config.yaml
train_examples: 26041
spec_augment: false
win_length: 512
vocab_size: 40
loss: "softmax"
encoder_activation: "relu"
encoder_kernel_size: 5
encoder_stem: "single"
text_encoder_norm_position: "pre"
text_encoder_layer_scale_init: 0.01
residual_init: "none"
lr: 0.0025
batch_size: 256
epochs: 149.4
Rows from block 6 of the text encoder of a small contrastive audio-text model, named by matrix and row number. Rows with one number belong to one neuron. Each number is 500 + 25 x the weight over its row's rms, rounded and kept within 0 to 999. All counts start at 0. Numbers have three digits each. After the name is the row's rms in percent of the matrix's.
After each neuron's rows are labels from the 100 texts, of 14848, where the neuron reaches its largest size: "tokens" is the input token at the peak. Only what is clearly more common there than usual is listed. The data: Morse code for random letters and digits, with fading, noise and interfering tones. In brackets: how many of the 100, against the usual share in percent.
# gate: MLP gate (text_encoder.blocks.6.mlp.gate.weight, 336x128), inputs 0-127
# fc1: MLP up (text_encoder.blocks.6.mlp.fc1.weight, 336x128), inputs 0-127
# fc2: MLP down (text_encoder.blocks.6.mlp.fc2.weight, 128x336, transposed), outputs 0-127

gate.246 094:510522499498492481476487480500485521495490477485503525482563494479494536514486525487467487498467497475518492465481492424515478504507542515465502472504436476498487515498479509519531519483488499531510439564523487515513492480552525486506493487505536518496528513506492488494503483554500489485502512504507492513560550538492501558448522520526479510462508534489547512493474502482533492523491
fc1.246 098:460536511458505484513504525515507480497533522478512473521508464464501509480464526502493526536503474504545497467465477509493485476461517502446498522506496490508480505481484490482511534571518512490515488518479531479525498502494516417505529455469515488530505464522530519481502486492525494445517490514492527509488538445494488516434538545491527513476499492529513524501490487478496517467509
fc2.246 100:500483492509495497514537510483484468472494511507469537517491543486508511511518493499487488429512506518511494504471562532530507513497520490468490527474521507549491500478454479470511504514507519484478531524504505509516483480516480540497511561527469506515547471537442529485491540534494520521531511477457533504489555477503513486466526476472484451450513482493453490496477461484496508514493
tokens: "p" (94 vs 1.9)

gate.190 103:509497485588502474492513523525479530484498476505504540462499485503499473508513498497518512526506542479482557487484517419533446511519477514504506506508496470499475452494475510514504507499490505534515497549506488491530503508501459528515488502498506523489508499494459477486469505542499491510498494456509562548492516488514500486512489546490471507472509556505522470518497493499509490579487
fc1.190 100:489502477499503494509536488513503475495483500508529575511475503475498475517470516494511486487491490496457523500489475488503523527523495493507482510494498504493554452485534498512473430461493513519473547524487501498542521534507508510540478489483480483498504519476490509514503498453504434475468533454492451528457507503480462469499500508509474496537494547520486465499517495514544478500571
fc2.190 101:438514531514524516486485531452513486493522488505534463493530513417490508475463452486488522510535494489479507557503543484468481500479487523486503488473504526530476507525487504453500528503450462501497500496474523535461491475522460469534541514533482528503518489483516438520511493474474516503503521516503496469525499528531476521463485492486519508502480545510500519482522498500489470520499
tokens: "a" (80 vs 2.2); "n" (13 vs 2.1); "c" (7 vs 1.9)

gate.318 100:504500489521469492502530533514485490463494489497489524497492503462529509507501521497478491508538499457498476495474496415528448492525528480500550476523466452510498516483491505502505503440511480504481475504530489507516489556476475500471491499507540518510496520514511550476505521550460551475498511469489499495545499505486518525473529523516536535471536519502550517475497511486525538538485
fc1.318 097:480478490509522508497471498512506442497489518532485544477525510533538495513514516480469475503523496479508460471486491522513518511491499543516460512498519445507523517500541541527473521520531474444514478497471491488496513516433473535514477458516471521451504499503551487485497470480470513519472490543527513545504475470462538547491490473510511465476489497491506533474503479475512486530491
fc2.318 110:514487503477518521514513461503497498496510521538495536512529476552474475523505485505488499461473479515504522513471550482512473521469497479441474473519476501419534477497490532475458498462494486519455475487491485473538475535518476500475489486521485480476456544521502548477495500474525461497472513545477465502513474493507479474546514493465491464515509469499511491523506481521492466509485
tokens: "p" (42 vs 1.9); "h" (20 vs 2); "7" (14 vs 2); "g" (14 vs 1.9)

gate.123 085:515481559517508465535507484521485542515491490500492511537484470499476505504501530503522481486535493474517523431497522439486444523501520511501467488480496513527471508501501506515509512514476512538508449490465478464526499490566548490506501479476509476467489509490509479518472478479488434493510473489477490455511454484492532502505499539486459503506525533547492496547506518501487472504478
fc1.123 085:540498466496510524541486539497468520524497489505508447486472483525515488479472539501551487491519472467483466470493449462492519490514564483515524497489530496472562485495500502502491499520488493509535508527504512551470505554473507494493519481497473517495513498495467496540537524524522507495496469470468433481501499541537487527480546451481527480488503532507491502477493497489494506496536
fc2.123 089:486488548507515495510495446499513514492473504474520475523506547448470500534514478503472532484491505515511526513534467504522484505488496524462517500499499462467469490476497522453469531464493495455486543562480492531527463527475512491508514486504502513507487507502486546476507474530531494530475425519512480545500470463530496513518513501481464508516551491499469511507518472445498494508529
tokens: "p" (85 vs 1.9); "t" (8 vs 2.3)

gate.313 112:498519557506510509489478513551514553489495495500513513504497478498463528503479485485513518438521470481531517543481521451490466488511485531477500495491529486506477481500446484494508487458474466502514481531498471492500477490553475470522513542505493508497508459490518473485499510527516529484490496525490550536546536493499499483508553499496547524500474531526496500514480491458467505547441
fc1.313 109:485508486506526470506460512501508486494514525491522496515537543468521499499497556504522487496548495524506491471509482447486471477487485503511478499521478452491469498484495489494506486516494512523471518435540465523566531468496513526456515509544486514518455503495539467505514486478496501498470528502515487490478540516451500512500472445536485539519495466496538479468488493562491528490514
fc2.313 102:478451498523511504473524496532481487487490528515483499454479568485514493474519499496499516477489488543499516494538512501471501477520457541500567532469494441456526512483494523474503515522456518504459484522546479530483467493524503521471532488505520484507429484517498499501530500482528529481504475500511449469520503510469528453484512503538492501540490521503507527494484478490511489534485
tokens: "p" (100 vs 1.9)

gate.27 089:505484435557500481525452450487507522494490506480522525461512513498516469536492537483474474492555484453505520520484505432495487505531477514535496476517507488510528506529501529487515526452460498537469495527488473481492526496479503510526535507487509501485478496495492447509507491484514507508501516513495546542505496514493518506498496539497533494442504534476553513531461526501522534518478
fc1.27 091:544471521497502497496487519495497472526501521482547460459498520522526506487515477503526524469528520532508465417489529506493472467506536508483507496485489476487469474500501497499524512448505450483521493513465492537533517504488537511454523510517492514499486520532503506477454539541494504474522520534500511469531496483515521479488519518520525508438507529510453501483465481477494465552469
fc2.27 095:529528496524525503504516492529496510512529507471517529484491493504495484501496506492534424498473508473521509495487482516508507475491486557502523443517519491486505513456495505467502521491498532461466506469492510478528522463529453497494484508492534482493502481496493558492494471525519479509523471518484497571484480490547525539440481556476482458492507451525500492481489535467531515484530
tokens: "4" (33 vs 1.8); "0" (29 vs 1.6); "6" (16 vs 1.9)

gate.225 112:504492436552517494494474506506507526505476489505483490498578498505506513490533503502428503474526521483470504502488484465513489535522498520453547489477505492534498454534510538466526532484507504451486471534508501460501540503490496482543486484503520535475539512507508449464515499518514516512540487531530525517513499516519506514507490512514535468475516507524474502490492465507518463471457
fc1.225 106:484499507523521489513508502471478505474508487454521495488508506520488464461490507502509538515522507450458479483497499490483498490479519456467477541551530454467509497490476519530505524483497467547496469539502498488447461486487511522516483524539460503501495512518535468532515538493520544501484490491482520535520480512524538506532501487513541470495546484469445507527508519499450539469536
fc2.225 103:499493477529509525492494509466538542499500535547503540504511521457498452435512439526488481519514494503523486473488479528549483486483526511503509500474485486517491473532540482466538523516474485553504514493465484491528488514505471513482471473502533518533494535526532528502508479513475497503520515470504472481539561540533486477521494504532468473482475475490514468495515489482508503463539
tokens: "g" (74 vs 1.9); "q" (21 vs 1.9)

gate.106 097:521532509558496484518494501515513526545482464471492472474536454508517509471477517510534477500496509501517537518489484440514461471535508495509513514450464516469449460491509524511475505459490508511524500494496444531485544493462506535494502518507477477522494492463495447523496500517508524518523492504477504469532539505490494522456495558480533502509514524509452449521491509493516487503484
fc1.106 082:513481517501476481565477445478521509518485523487509479456528523460508502488465506518489468500512509455493486525484542547497533525504463544480460555483498522509497493457489535485474491494530496489504478500460480507512543490441485513514487503445522497453498541472519475501528467479492503492489506487507536482522486514475517495514483525494469510515484465483510489533465491514516561485529
fc2.106 094:476523484533477497514540497496543511473485509526546475459515494516500491467535468485490477483474531480474478504539478505513476499499504490470541486481503508504479504470473522485519504482528524491477478556491552505533543509536489481485503523487541537526500503471463524537504507488501503525523518523474578500507533503460484486453521477533488454490471470546494541497529489477508498505464
tokens: "4" (63 vs 1.8); "u" (27 vs 2)

gate.153 097:513494477539500518487535505475457486500501529526547495528524505506503537519507507504489487483480467486575496544498527454542508507473475505506496502487493525476463520527525487534480505481455493480498499497508510462495495547497482479465497526521450505471498505523518498465507521513493518489523468499504522514492463543513453466525506548485443532473509446533493544485508505463495541516470
fc1.153 091:532463521478477484515481519494492477475562500496501474491475514487482462507491472485542534477530512518507525532508508457499500491446502497511495537502511520505524484496429491472520532481510535528513512489493471474516518492513452542494546495532495515525516484498479533534502525496515490541476455485498536535503521498523502487533510460481475517521516558456525502493534505445465488522527
fc2.153 099:521489473507518461516506508460476508469534542492489455503505494524487520505522492478514519542492506505527472501463460525529513491475567510533460493500511510516500508483454527523483484463471533518503517506500492530532483483534538542480455503501478517485483530491498492483474465494478475461526486456459561508513473526497495462506499508510429556467481500515489523485468510517518492498482
tokens: "m" (100 vs 2)

gate.38 096:495509504548502499517469512493497500487487487497478490495549498466510494531455531493488527466516478492550513543454505466492490474527475552537455489514526486500527477509461521498526489508481494511493533526503503478544539499490448485503463498502482474483492487515498484520475514460510522525502518547514534476502514471472529486536522500518495469455499514528543480496461481486552466563530
fc1.38 105:467518491490524484514496501472516497520519530523521497518541500511452515439503532495501490454485465508459510537539527486494507514511517502456497506492537518474496503475491484483516564488514528484500469501480495467451493532535481494499463541513469490462506464447507505522556510521505522513486525503476527529509483523498518503478526505498488514526481475549506471507485527435442518476485
fc2.38 102:485497509520473536492486492529481460499428525489451527492513483461503480494549507522488495485486518533511456499482507491481493510521502482502464507454469516484521510501453509504514501515501509522498523499516517508519490554474541511528542499485527518513448489490477531510497463526505491505542487435510505491511503499525476400534493547523476511523504479487522490511458491530496506492514
tokens: "8" (31 vs 1.8); "3" (27 vs 1.8); "4" (20 vs 1.8); "0" (11 vs 1.6)

gate.312 091:548464444541464499491489479515475513467447528533509520481470495474529521513491501481499498503517505478526504522489530432512465536524537500502556504482488502482484500508520500532491478480476488477518527484493468516503494548482469525500500449462521505474490563528515515462515485552496555511516484510501498504543506499510487487436482497519513529500494530519503502493472508531519481523513
fc1.312 095:493523488550518509461507502496497481506489557520504519486499497511513500466507550523501486471497494439471480552487479484489475468499462470496489500491507522518491510521487482517534498530514495529535509484426490509516499509452503521509473461503468511468518493490482484500477476484516530496500519474516507548493518475483513483569481482579511497471504496529529475495507519562526500527542
fc2.312 100:515488484482512518476510494487503503467515517522512483475440492510458486512460507479505529509535518485528469502501479495480521535498474514483520480512481507515455460460513495536509535486500489535499514498474523473462455487534469530554551470512508473496464490491516475527493474487476432510519497490514491515520485445537495544464523486502498548555491476520507477537484477540508498522526
tokens: "p" (56 vs 1.9); "i" (33 vs 2.2)

gate.202 103:510457533507461504483517482496479508508509517518542533517468476501497483590502489510495458489518499479524517484485481430501479508500464504538466484503460499489529517518481475510488511505483488505521473514518451517548456552489469524496481514500460519467506499502467503521528466508529502513506512531464495507523475479480520515524480447507478484497469519504530535499516482484501487573499
fc1.202 101:485508559468491547520494475528519523529510510510484467484506482510525541459507465537538489501562493543494451481475524464521478468475486471454514497522491459486486509506535503500510538505512523505498471541504512504501465495474512507477485497466562501510486486550556515507455512520490533514525483472502486505497515481476492479461517496496480515505508494500469534511478492528564495496477
fc2.202 100:583463549523471501530458464490525481484523460522532523466500529512494483502498524482489473480474500538492500511537488509504486474496492531553474482508523502484493491489504520540504491505521470482511518504491492480496536493494504510521504484486469551514486509434534541481543521490535447495522450500495471516516501481496501522527496484467477447504443515518496530521521519505527493516507
tokens: "a" (100 vs 2.2)

gate.328 101:486492462529494468456472499483484512472479472505488480486543507532550489497550511519474460539518499492471485519489533450500498515511490547541484462539509498498491527511502515501503500481505470481495502489509459518516570528507470506468510494545450494499474507512554479478511482494511476482507527489482475496520462509470505512483512503495555502493555477551481521472476506554518489524484
fc1.328 099:534487496518524487477503540501483525519473514477485554518483466481503505439476462526475498477464479503491450513513534492527533490458534466463491485513497512495527482493489495481480514437480510525469497507519520536473469505518524533481452530541492496495514502499504535521532492528526524522509493505505484493513497532512505536533517547509553499513520480474540554496500531494475475448484
fc2.328 096:503486505436478532452552509533519488496518527522489516497516451523518488449495523521477509516492485508477493500508520507508501509509496480505473512473460509510500508495524524540497472513508468523461473540477520512546535500496469515497541472491553512496485511489485484497500489469472448541543524506497500521546536501515520450522544523535474527500496495506524533526538515445482539496512
tokens: "a" (60 vs 2.2); "u" (34 vs 2)

gate.163 106:506476489554477496488498479499488539457508523498545515512506509451494495476489491529490488515451488532489523550475486394547471507484471514494523523528532453483448530484500505492472489464428503511455505503535484485492506466527492509494484524501496517472505502495497506498526530528491523511506508488501546501502509526491502525488532501514522505518517464533521528520506504538498529500481
fc1.163 108:507507469517511475527479480541526483553488485540548480512505459536528512463479513486538529486491518526515536550487507499488545483496480528494442510473517540502487489493516495479512523496525535462466540526486529503496504509509518511502453508523476532472484519489538470480444473521512473470516506467500517560489470497464519509490485506510479513477497500535452485513485476458488534493500
fc2.163 102:522461495511486534500476516490477465526475509502459441503504527522490514467480538542477508471481473534488492525510536509506477507541479468458520535476451554463496476492525480523520510457497463476493549516513481517525525536464485499535474496566509506507467500484457482480499467522490505501487491500523474506530501511495507459526503525481501534509489547469515487496497502491482487551517
tokens: "m" (28 vs 2); "k" (26 vs 1.9); "7" (24 vs 2); "3" (8 vs 1.8)

gate.239 095:518509522504518496490531482494501463443494485519536511474521488489532517534498485500495483542531520489544529511494530417507503532498515540513500532531482469545476476490479488486497501451476485525520474543510544480525478512506490514519506520487519478488483560513513489522464511495470504468497516462504491489505480498546473486482490520456483484451525518511552478541512500458480496542508
fc1.239 090:457463526443482525490505506451510508541501527477470549486524500525490502485541519488554499504544489513558466561508497494471468510502492496469502488515508496548486500520497510503502519465538518514460471472528500476494456503522486462486529515477473501508517485539502519532517446491507479498505487486520480479480465514490495515520504495489539481482505522500485514548478440509487507465541
fc2.239 091:462475460496499481530511518493516504473484439492487478494479528489464487464540464452505503474514499516506506491499489520512451551496483517476499482527494463497487495522560526505539518513554500487478531547522443486488521479510511503466492509555525482522476460509538511494486478519473492490479510501511524509482480482481479482533520510491522503540551538494485518485508520459492504532555
tokens: "z" (50 vs 1.9); "4" (37 vs 1.8)

gate.137 094:497455537571502515508498550467531511497485490555509543504521494504514521469479457494481499481503469499513503561472527433518495518529506514536533536477529470480487484492466499536491488490499489502494534478506453474534481515531463484509455496482513487479538473544475481493468522527498522472519509490528505480517489503486474455484529534487491530489491491538502525508519510494501522512533
fc1.137 104:476511532495510540460502474530519544558519504506517497471497485557460502533507512549505499478493519508478501495529486476511509509490469493491478496505493476500505500508477483481496486431512522526532451588484539464503493476533527486489487537508520515481500472459504520516518468510493517521508500478497526532506493512552488451512505521531513498509495453540472539505510508526505521509459
fc2.137 108:524516444523483466506492502485503508488534488480475469549485477519539510483528519505522517497517511533486480529534487489488502555509518519503506467505509508457501512505583465502480507559489538517521505521513512508471500519490529469540521484533449537497495519494517511504501461520481566521505488544547502476515478449481490484521495527473486495511540475506533510486507485504537489530510
tokens: "m" (91 vs 2); "g" (7 vs 1.9)

gate.5 080:497475519544503485519503532520480516514499480487505493510498485489513505509499509486478502548477494505529495506503497408543474524500518506500497499523517465499474481494485505532481473552507504524474444525480510534503507504483488506499456518504509488495527505500483458491487491504474532487482534511512495487522469479477527518510482459504622524522506520537505496530478479524501512514571
fc1.5 087:499554553509477515511473516536479495543499447532473496461532509486484508449494500494523499502512525516458503487505455506494475472507533491509476501504465466475546504496492527486524507474539498446515518516496518469520516515527477512485498514521485515493516506468490487518473464563519486524520537539500479522471480483498509539556484461510467482498500515518529484423473512480506501512493
fc2.5 088:524502502482496501481480461517507458552473475480508499483509496509511512506529481487485548477449529501531471504496455476480488528480503485510511537478533484525522524486533496481483474504532473518544487497490456513480519501515517519510512494537515516493527500489503454485486485475506504530522471484509534537525473535528499459491534479500542521439463429485471515449527506504461468502536
tokens: "4" (72 vs 1.8); "m" (7 vs 2)

gate.138 100:477510466514508484496514502472461504476456530513487498498523487539526497514531479484499491530516500478481512545463503459489489509507513500533538474504482494483512473545476506506530504390509499479461503470512462508496603528491518480495454505504468464485476479492519500479517497542510518490524509452503529512495512477476505547500519498514479495479517517491496499477500491505519477516532
fc1.138 103:539502470467447487526441469502484498505536491507517472494506506444484505463449543474572503505528488527537525489495527487515511470504481496492479495525502475538506495494494486471448553544492521526486488477497528506500545498495478511487484484492491482472504546466492505530516480523499462526470479490487509515520467501550494516486520450488553473506523497506478506492490526469509520518522
fc2.138 102:497498510485510521467483520494502527507497523486480520503452487510475447523509521493521482466521496512505504504500444505521503529504538504517534526508470521484472536485520505486473516484530530421514457469495495495496502536486497473508499511485503482509498479452480494472506498536489487503533497533508529502460467493503479458492511537539424448496444491480475532514532469530480550525508
tokens: "g" (19 vs 1.9); "k" (19 vs 1.9); "4" (12 vs 1.8); "q" (12 vs 1.9)

gate.90 101:495416495498496500473496500513492529493522492498499443534522461434500485527498503515511492506523523488470529487517506481506495526490522491485511530516484497533501488486506503493514517472503516537472507472465489542543425482511495484481505460506555519509495524503469506494525522500492495490476452484549544506535521502519535522535458497528441493512527517512464544511501483534525503477501
fc1.90 102:519499499478468561520487489505505490482513531501466522497451500489537517489511505500535464527542440517469482546495501496494457470513507473497506489500495473528512496512499517529444508499495475531530519490494480475472509522520513515516523465473530505456453539511487500497524539438464476480519478507533517467499505484490501499518473469464463473501511453490564513476485470503527525473506
fc2.90 097:507512530532553475498484449542458552527508495538471490521497533508520498456454497491461492471572502526496461513506496526504495481521507503534473515498482509480466493482535493531520485473460474506507507510477502496510482463443497452460517490524490500529518459503499549513485457522520473505513504517523518483521491521525507512482517482486502489540529506508515514475542515475513527549510
tokens: "z" (44 vs 1.9); "i" (23 vs 2.2); "5" (13 vs 1.9); "f" (10 vs 1.9)

gate.185 098:529536479509492520520546513499528506526455494504524558524515476483517482495532506474496492480525469502519491527504527406535495532507506511500555492480515483498513503498517517508494504439497480491513509509517498462466505546512488481496462479492542501500507492546513509473512488538470511487527471502479508478517488503529498508488509584504474515475468478510563496525511507463483495492463
fc1.185 110:525511492518465492489496514485530526534470463488503470486476486464462513503486505527507458447503467497532454550444450486521515501505469514524532498475490474479486504472475519502487493482513505502486485494507518529480536526451475534484474483435547503507533484482485504501515456507515546522480501479498499493480501505516506513490495471534488529510483526496495485484524548545513530498574
fc2.185 105:466470483453514525537487507470513532490502510487510530497494519476503524538495469510479485496481493501497506502519493469515535544471471449504467510534506470510502504524515468483510535484482478500521498504533508502473514528517459521531547465457533478506473507503468488476526483538498432509504497457513491484480473476539497559529492442520520488473492493511527545499484485485435522517481
tokens: "p" (38 vs 1.9); "i" (30 vs 2.2); "3" (10 vs 1.8)

gate.289 095:498449468540492483522474469442501470521493477531522517497529504487493468554494520522489478526497489461523485520514478469517492549487514508480515497552463488529479487539472476495500497510505472506449511501493535502525506499507499486482449497484503476494507538498493466538520515484456504547480502511494533532510497493483518507501488491546564522502526501501496515525484496538529523530580
fc1.289 091:504469496514499483527435477484517503490498435493482535464512531481508490482520501499532502535538544471525514541483502533471515482492514485499497511503450491504518492441488515490483526498521483491533483470510486535498524530451478529468481489462499520519496476493491510483522462530503504509493478488495524480498496460466522492467480486513454536504567523505540521500533529558544480501514
fc2.289 099:504483488486567517515484512530489549520524521470513464460545484469485527516510477537529509476502525492524498522493493498484473488505550506511499445494477496502473515526514461560485500536516500485505450490506481502496508507476471521555482512509478505463525495463546478508488532492467476488458476538530528528515550484530509505519480516486482499465524493517523533476524479506502501444478
tokens: "z" (94 vs 1.9)

gate.20 096:482468480536517456473523493480490520467504485531504509464552509534518511525473550481502505503504519423541530526462507440485500512544462516540499498509520495503509463534461489485461504482503464537489505476522472463507524487496449489484510508529474519487511493480506502501498500514506517520483502530515558507509466494488487501483481554514538485454536492495549471489490506499501521520502
fc1.20 092:515523466465497460528448454502483515463484539484561529493511469465519525520460505478505493492533496491525516527489497500505497512469479510513491518509486467487486534470507524469493469498496467480524467455532484479505563476477465533488537518458466486510435524511509496509543486507503495510496526498485545458520491488484532514471527496485478550536529490524514483502497519481502511529478
fc2.20 096:549506514482495491512465532486487494514470507558507514509495509482484466481474527452497511479505526528481517518493467506480524489522525499531542538454499505525518504475456518503544506481468436491472517523539464531526507542490475494485532513488464477484481473511478499516501528451475498518533473536474526470497539446493516471531529505518545490497508478481512527499485465508497479487458
tokens: "8" (32 vs 1.8); "q" (22 vs 1.9); "d" (11 vs 2); "a" (11 vs 2.2)

gate.147 116:481479456525496511527460464507507494484520460511505476478505492484528509492505509488501489515499501515550522531488525421524522498505528514489522511507538482508474484488527516473526540500516509462503494458517512454474497550467482509477450507491531500491505485529522483474481498496475499500494528506467472521497456476486507532475482517504576493475539513528592476503506507514506492521470
fc1.147 110:460539535470471480507514521514487515496498530484503486498525529522536475531499525498481463460545499498485432449487523521488523533481498500464522460502502487538485488528503523510512485556529490501490470510477522467512463492487537466524522496504496466528492476530569546472492498462499509461521511494502487518536504466515514492470471524509515484461521520511478540527469509533474491511516
fc2.147 109:505475479465507500499492496509486518488512452557500512522487515500522481510521491503519451464513504487509516525531533466549510502476517515472504500543530453487525476499480507489525530524481553488495489546504493476485531479505482510459504499522475474519505513472485525492502482432527532467474531497511480527496557481493536535504477546468496492541523477530517504468490501455557482523531
tokens: "4" (36 vs 1.8); "y" (18 vs 1.9); "l" (15 vs 1.9); "3" (14 vs 1.8)

gate.210 122:515464496535503522495508493489487538477524471514508525500497462509488474502519508522481501535537514484488528538485518410514456532532498525507484502487530524511485505512504518487493506456462491516482472520517496477506481487543460495480514477491477487445508508477500463515555524489494507531523494483521569487543442507525495503529486538520448477512469488540522531512506466502509508522507
fc1.210 105:482493436530499490490481520530511507470478469509530524524504507519504479507489472518444504496488509511474499513465469474511506537540461523490494494496495521527494494511476520495515474523530481496495485503508510536526500542492490521473520473525433491494484515436489541490525491475543463514530568538483479495497488478510497531511539497497584500546491455493510495516519521482504479492528
fc2.210 104:475490474472504554487528522453513489493450532486485538472516463503495502561521551524517532479449496479473468501479544491502537473463501489518513514491514489539502548508457506474494495523516537539459513467478488476474489449503503504482538494471496480475480499510527484485543477499464525485467492506469527520503495495513506504506512510457539548472475472477494491527487498527484491488504
tokens: "a" (100 vs 2.2)

gate.71 091:507502471510450480499469518516484503483511462501503497493521517500502510510528503482513466538496494503461472536520507426529466467496507496519508454488463471497498481550479537518502536486456441497469498495499503502482565514543500470490480526540500497478491504488486501469530506527464509451498486522487498509538484478495499499533504483510565499494526487526547531497496487540503514519556
fc1.71 090:518535481465498502501520487534496509528484504545485510484458499473503531469530489489479484431521482491507457501508462540516484485522491521515473504475443473470504488491494486531465486517493488493512503504502486514504519511489493502448479515520528493499514507490529519493476480542520523518495518527522487459489477495438507487494528454504459578516488470513520490473525498561569498504472
fc2.71 099:468519534469500469521475519495471509493544512491521540458497525506486476488509513530520528433500449495504506502522482513491455491475489529489520490501518515509513503508541500498500478471514487524521441515517530533501502489555524499533503496510484504432494505489484478485544489474498463529506488582546495495544491503469518440490482464519523498484494480539489532515507508524494478491513
tokens: "m" (81 vs 2); "d" (9 vs 2); "a" (8 vs 2.2)

gate.275 087:526469550489498520523465512482525519513509482523514478473523480468527495577520491508458504522519494532539517479463494434504496503504487518524481507522534459478495476482540528465515482457502492507500551488561494498484479505499487503456475474454479494500472505478513452482503524499487525538511527509481519520516482476500504497501530478504449504498513480510520486506511498502515476535426
fc1.275 081:478526488505501515511451505491510512563481536520507502490546527533526478523483490489488530483523459474533484410496501475487510494508472537493502487497493514517492489501486497578477482513516496497503515502455489503554490464511489484473506495512508505489467508451465507513492478496510491528491495484539507518488511563488503487473533525523554526510472523517463472492479461476514551520511
fc2.275 088:501481550489528472547530500532496463532542500519531485480496478515523475525528517504488458479497490457486501497505469484510489458523497547498508528515517471527551498472455508480495468519512489472532498514518451507480540517517461514491494503510507501474498529525502522479559519437505487518479509515519494501485465504535516472465484513444464502497536463500491531501537504488508506549468
tokens: "8" (46 vs 1.8); "r" (17 vs 2); "h" (12 vs 2); "v" (10 vs 2)

gate.15 111:490469524531496516531497469475506513495540477517493484476524493503519481503527508493495454514534515513507538552471494390525450491485457533515509463489466516522475508497496468490473504518473552514493459506515465488529512534501481501525478477466490491501488468465521483524490516483501499465509499497475541511504490526500489473494503472501511504476509498485536526479474466542557485534513
fc1.15 093:546493481525484472490501499494476475491515494527535515511530525477500490525462486489464519451443524460511535463516516484504533533515501496504506507471515518516478506492496545512487524563504460451504527481501513478505479502482463514509536484530430467503499540488467484462500510492540498506497519527513478519473496491534483567501485514502510473484490505535527480490481535497512554544485
fc2.15 095:505517470473504543473505520471490518560472477493533490486487475507482502501543494502488507485486505477502503488525483509503556519432512472500502484488512504549514500507505449461476536533475511507486429482477534512470440486535510488514488492488477491511491483509476491540537540494488494532473560492473503509521529521499525495491520504527535519481531472543535531502488493497541490482464
tokens: "z" (48 vs 1.9); "t" (18 vs 2.3); "x" (12 vs 1.9)

gate.76 107:535505452514499489514508475500481478471486502486502483508501464492511481532494523489484491537524507476514510547472511415512515498511549556549538454498471480471519512468496525488473508478489494485492523499493502516487453528515481477537496482459505507504493497528531494538533488490494508492480465470515509472500482507492537554517498517461502492494507537508586540480508522470522481517486
fc1.76 111:483533530468491543479515528501512492483497519475492497523502473477472459488517550476489503459482433496507495475506463503499451478525511532545528522475507477482495479464493483491493484530489471481534504465552513550499468531470505490515501520487500518491476477479484469517503486471525507511509510527466437512507513530457489547555527511513488492521466524505516522531530473483531497463485
fc2.76 101:480509527490486514522521518494558522472524493455503529455512484491488482525482465469518493492510517531487544536499450522478482487481463459494512521524532474537457525476537525531499498528490523545491498512513483494493516490491522498520504510488502521537515527520513455484492482514494471483464570471516468514493519520513463514467513444501493493491500471522474481462476442504467509504454
tokens: "k" (14 vs 1.9); "b" (10 vs 1.9); "j" (9 vs 1.8); "4" (8 vs 1.8)

gate.25 092:504483502535495487525455496498515520459534496514505496497490513447523520514478486514492505496523509486449489549473516419526453533488505510477542497505515506513439509499490458498517537433526506515495510497519518470494494503503473471499471505495515528516475499490511442479534538513500513497487477471507507498475455472527514530549480530467513527474501505482512491515512467484482548474462
fc1.25 101:473517437526483479483499509488526465489516501516490552503518502505486454475558493532499470537479513511495505502509515511483464494510501498498546501518501483503495542529503545506488500436487453481499507509468505514499558496498516495493483481527526517479465545530513483479467542484473494483536509474484500480517500506491473503469445491499478490474516493500553499462463486482467504494581
fc2.25 098:491495515477473467513449503480486537469505505539509490496498512544501490495482490492519486507526506486491525510498493523515462475523493470500476481492554518500489540521492476495541533532506523544513529468502518531475478504487489532536506444541498461566504532498536526512509549462511517505518511545510514466477493544491531481469479528481452511520483544476487507528507525498526559498499
tokens: "z" (34 vs 1.9); "7" (30 vs 2); "q" (15 vs 1.9); "2" (9 vs 1.9)

gate.75 090:504506481532549542478485502490502493482488486526493463487494485528492503480487526520498496488499500485480488492480510456553456537530496519518511489488520507495470516523514454549487539427486496539466505510531484497464496495529482516496479508501473448468504529538509451498488521504458538509494523518543522513503443535493490501530490499512534493471523465558547514497523506510515535533501
fc1.75 100:524562533517497498549492559501485518513529441488526523474480524521512481490519477470515500514555521533490496492506491496483542477501467479510492485451495530466531507477499485473497503569497471458490512502525462532524493514462478509487492503561440455501474486474491500495514516500532446504518511509481486494522508495476517489472503481493496510505465513452509508470489486481522479522482
fc2.75 092:556540519479501499502520498520495493525504531490494470486528482490501467468504474519520447509470490464454545504464495500460480479495542480549536508498480498532494543477507477521484521520494492465504461481506537449523472491523462521542524487484515493425518497473489475494501495492482458504498497472489497476554479532510520486486523516526513522452496441529471507495481499488486487505499
tokens: "m" (100 vs 2)

gate.308 091:500502448512495537501510537511482496489497489524520491523548480504577498511527513492472481516483481512491519497493493453503463479482497490512508486554500444520493500527505503531528496423451473510495482539442491509506497513483479494495478508517484507507462546488506468490502537478476527525502528503506481494523464484489488526493487539486495488468538478529572490487488463472539513519512
fc1.308 087:479522508495458512545482508536504537541497507511457477499479537507477494513513445497547484524509468510537444526480488513518498483491489494481495468525483497517530523513514519505485524457484533503516541547476513478486499509540496482463554498479542513509491504508510446477486541514487496520517527472508498502480515509512471492472447496463491532460495473479497503444439496502533518500523
fc2.308 092:524499542538501502485515510507535485522466508490477529504481556520489480514542478528512501523463494460510511484484486523462482462502534492475508545525516492529504530521506496504495510440487488473537506493507502512444503539503543526519522533498516463478515447470489534542512506527506506519511466489486523512458456501501496470490450484504544485506468505474459551474521465491490523475501
tokens: "z" (100 vs 1.9)

gate.218 067:524527472519505502512493512518477508447507523493517465481478495488508523515451510489521514438558500488506507504493519444523438510517540478506525485482518525501502483505486452519530517453512485476494497511539531473516561506516501482556504519522489472450507495515494511490530518521560508473513472469463546499508500487500498500506523462502469501497529504513505477476535506490475446494468
fc1.218 079:491517513462485496512537491475501473510496516481497467557496525422473521488510502483491487464528504482485485532510501484465459482517552540531543506461489472540491495504492509454472501512491497531477492523465492485530462521510483468503513504476472481469525513470479514547538507469497537499471469464508507532480495509475519473545536530497457524541509465520544513483503492498513514516488
fc2.218 081:491500489484520478502498517519533458490489508487475522494502480532522498517525485498522508523507506554510506487496467481492520504462499508499481501479504470510516468426506517466481527474516513502478478489501483518557452475517518489512519515509526490498483518575493503534506471540536489534524447458459546504511491549536503523488522468506512485527527445520510551529491476497449503492514
tokens: "k" (44 vs 1.9); "q" (32 vs 1.9); "2" (17 vs 1.9)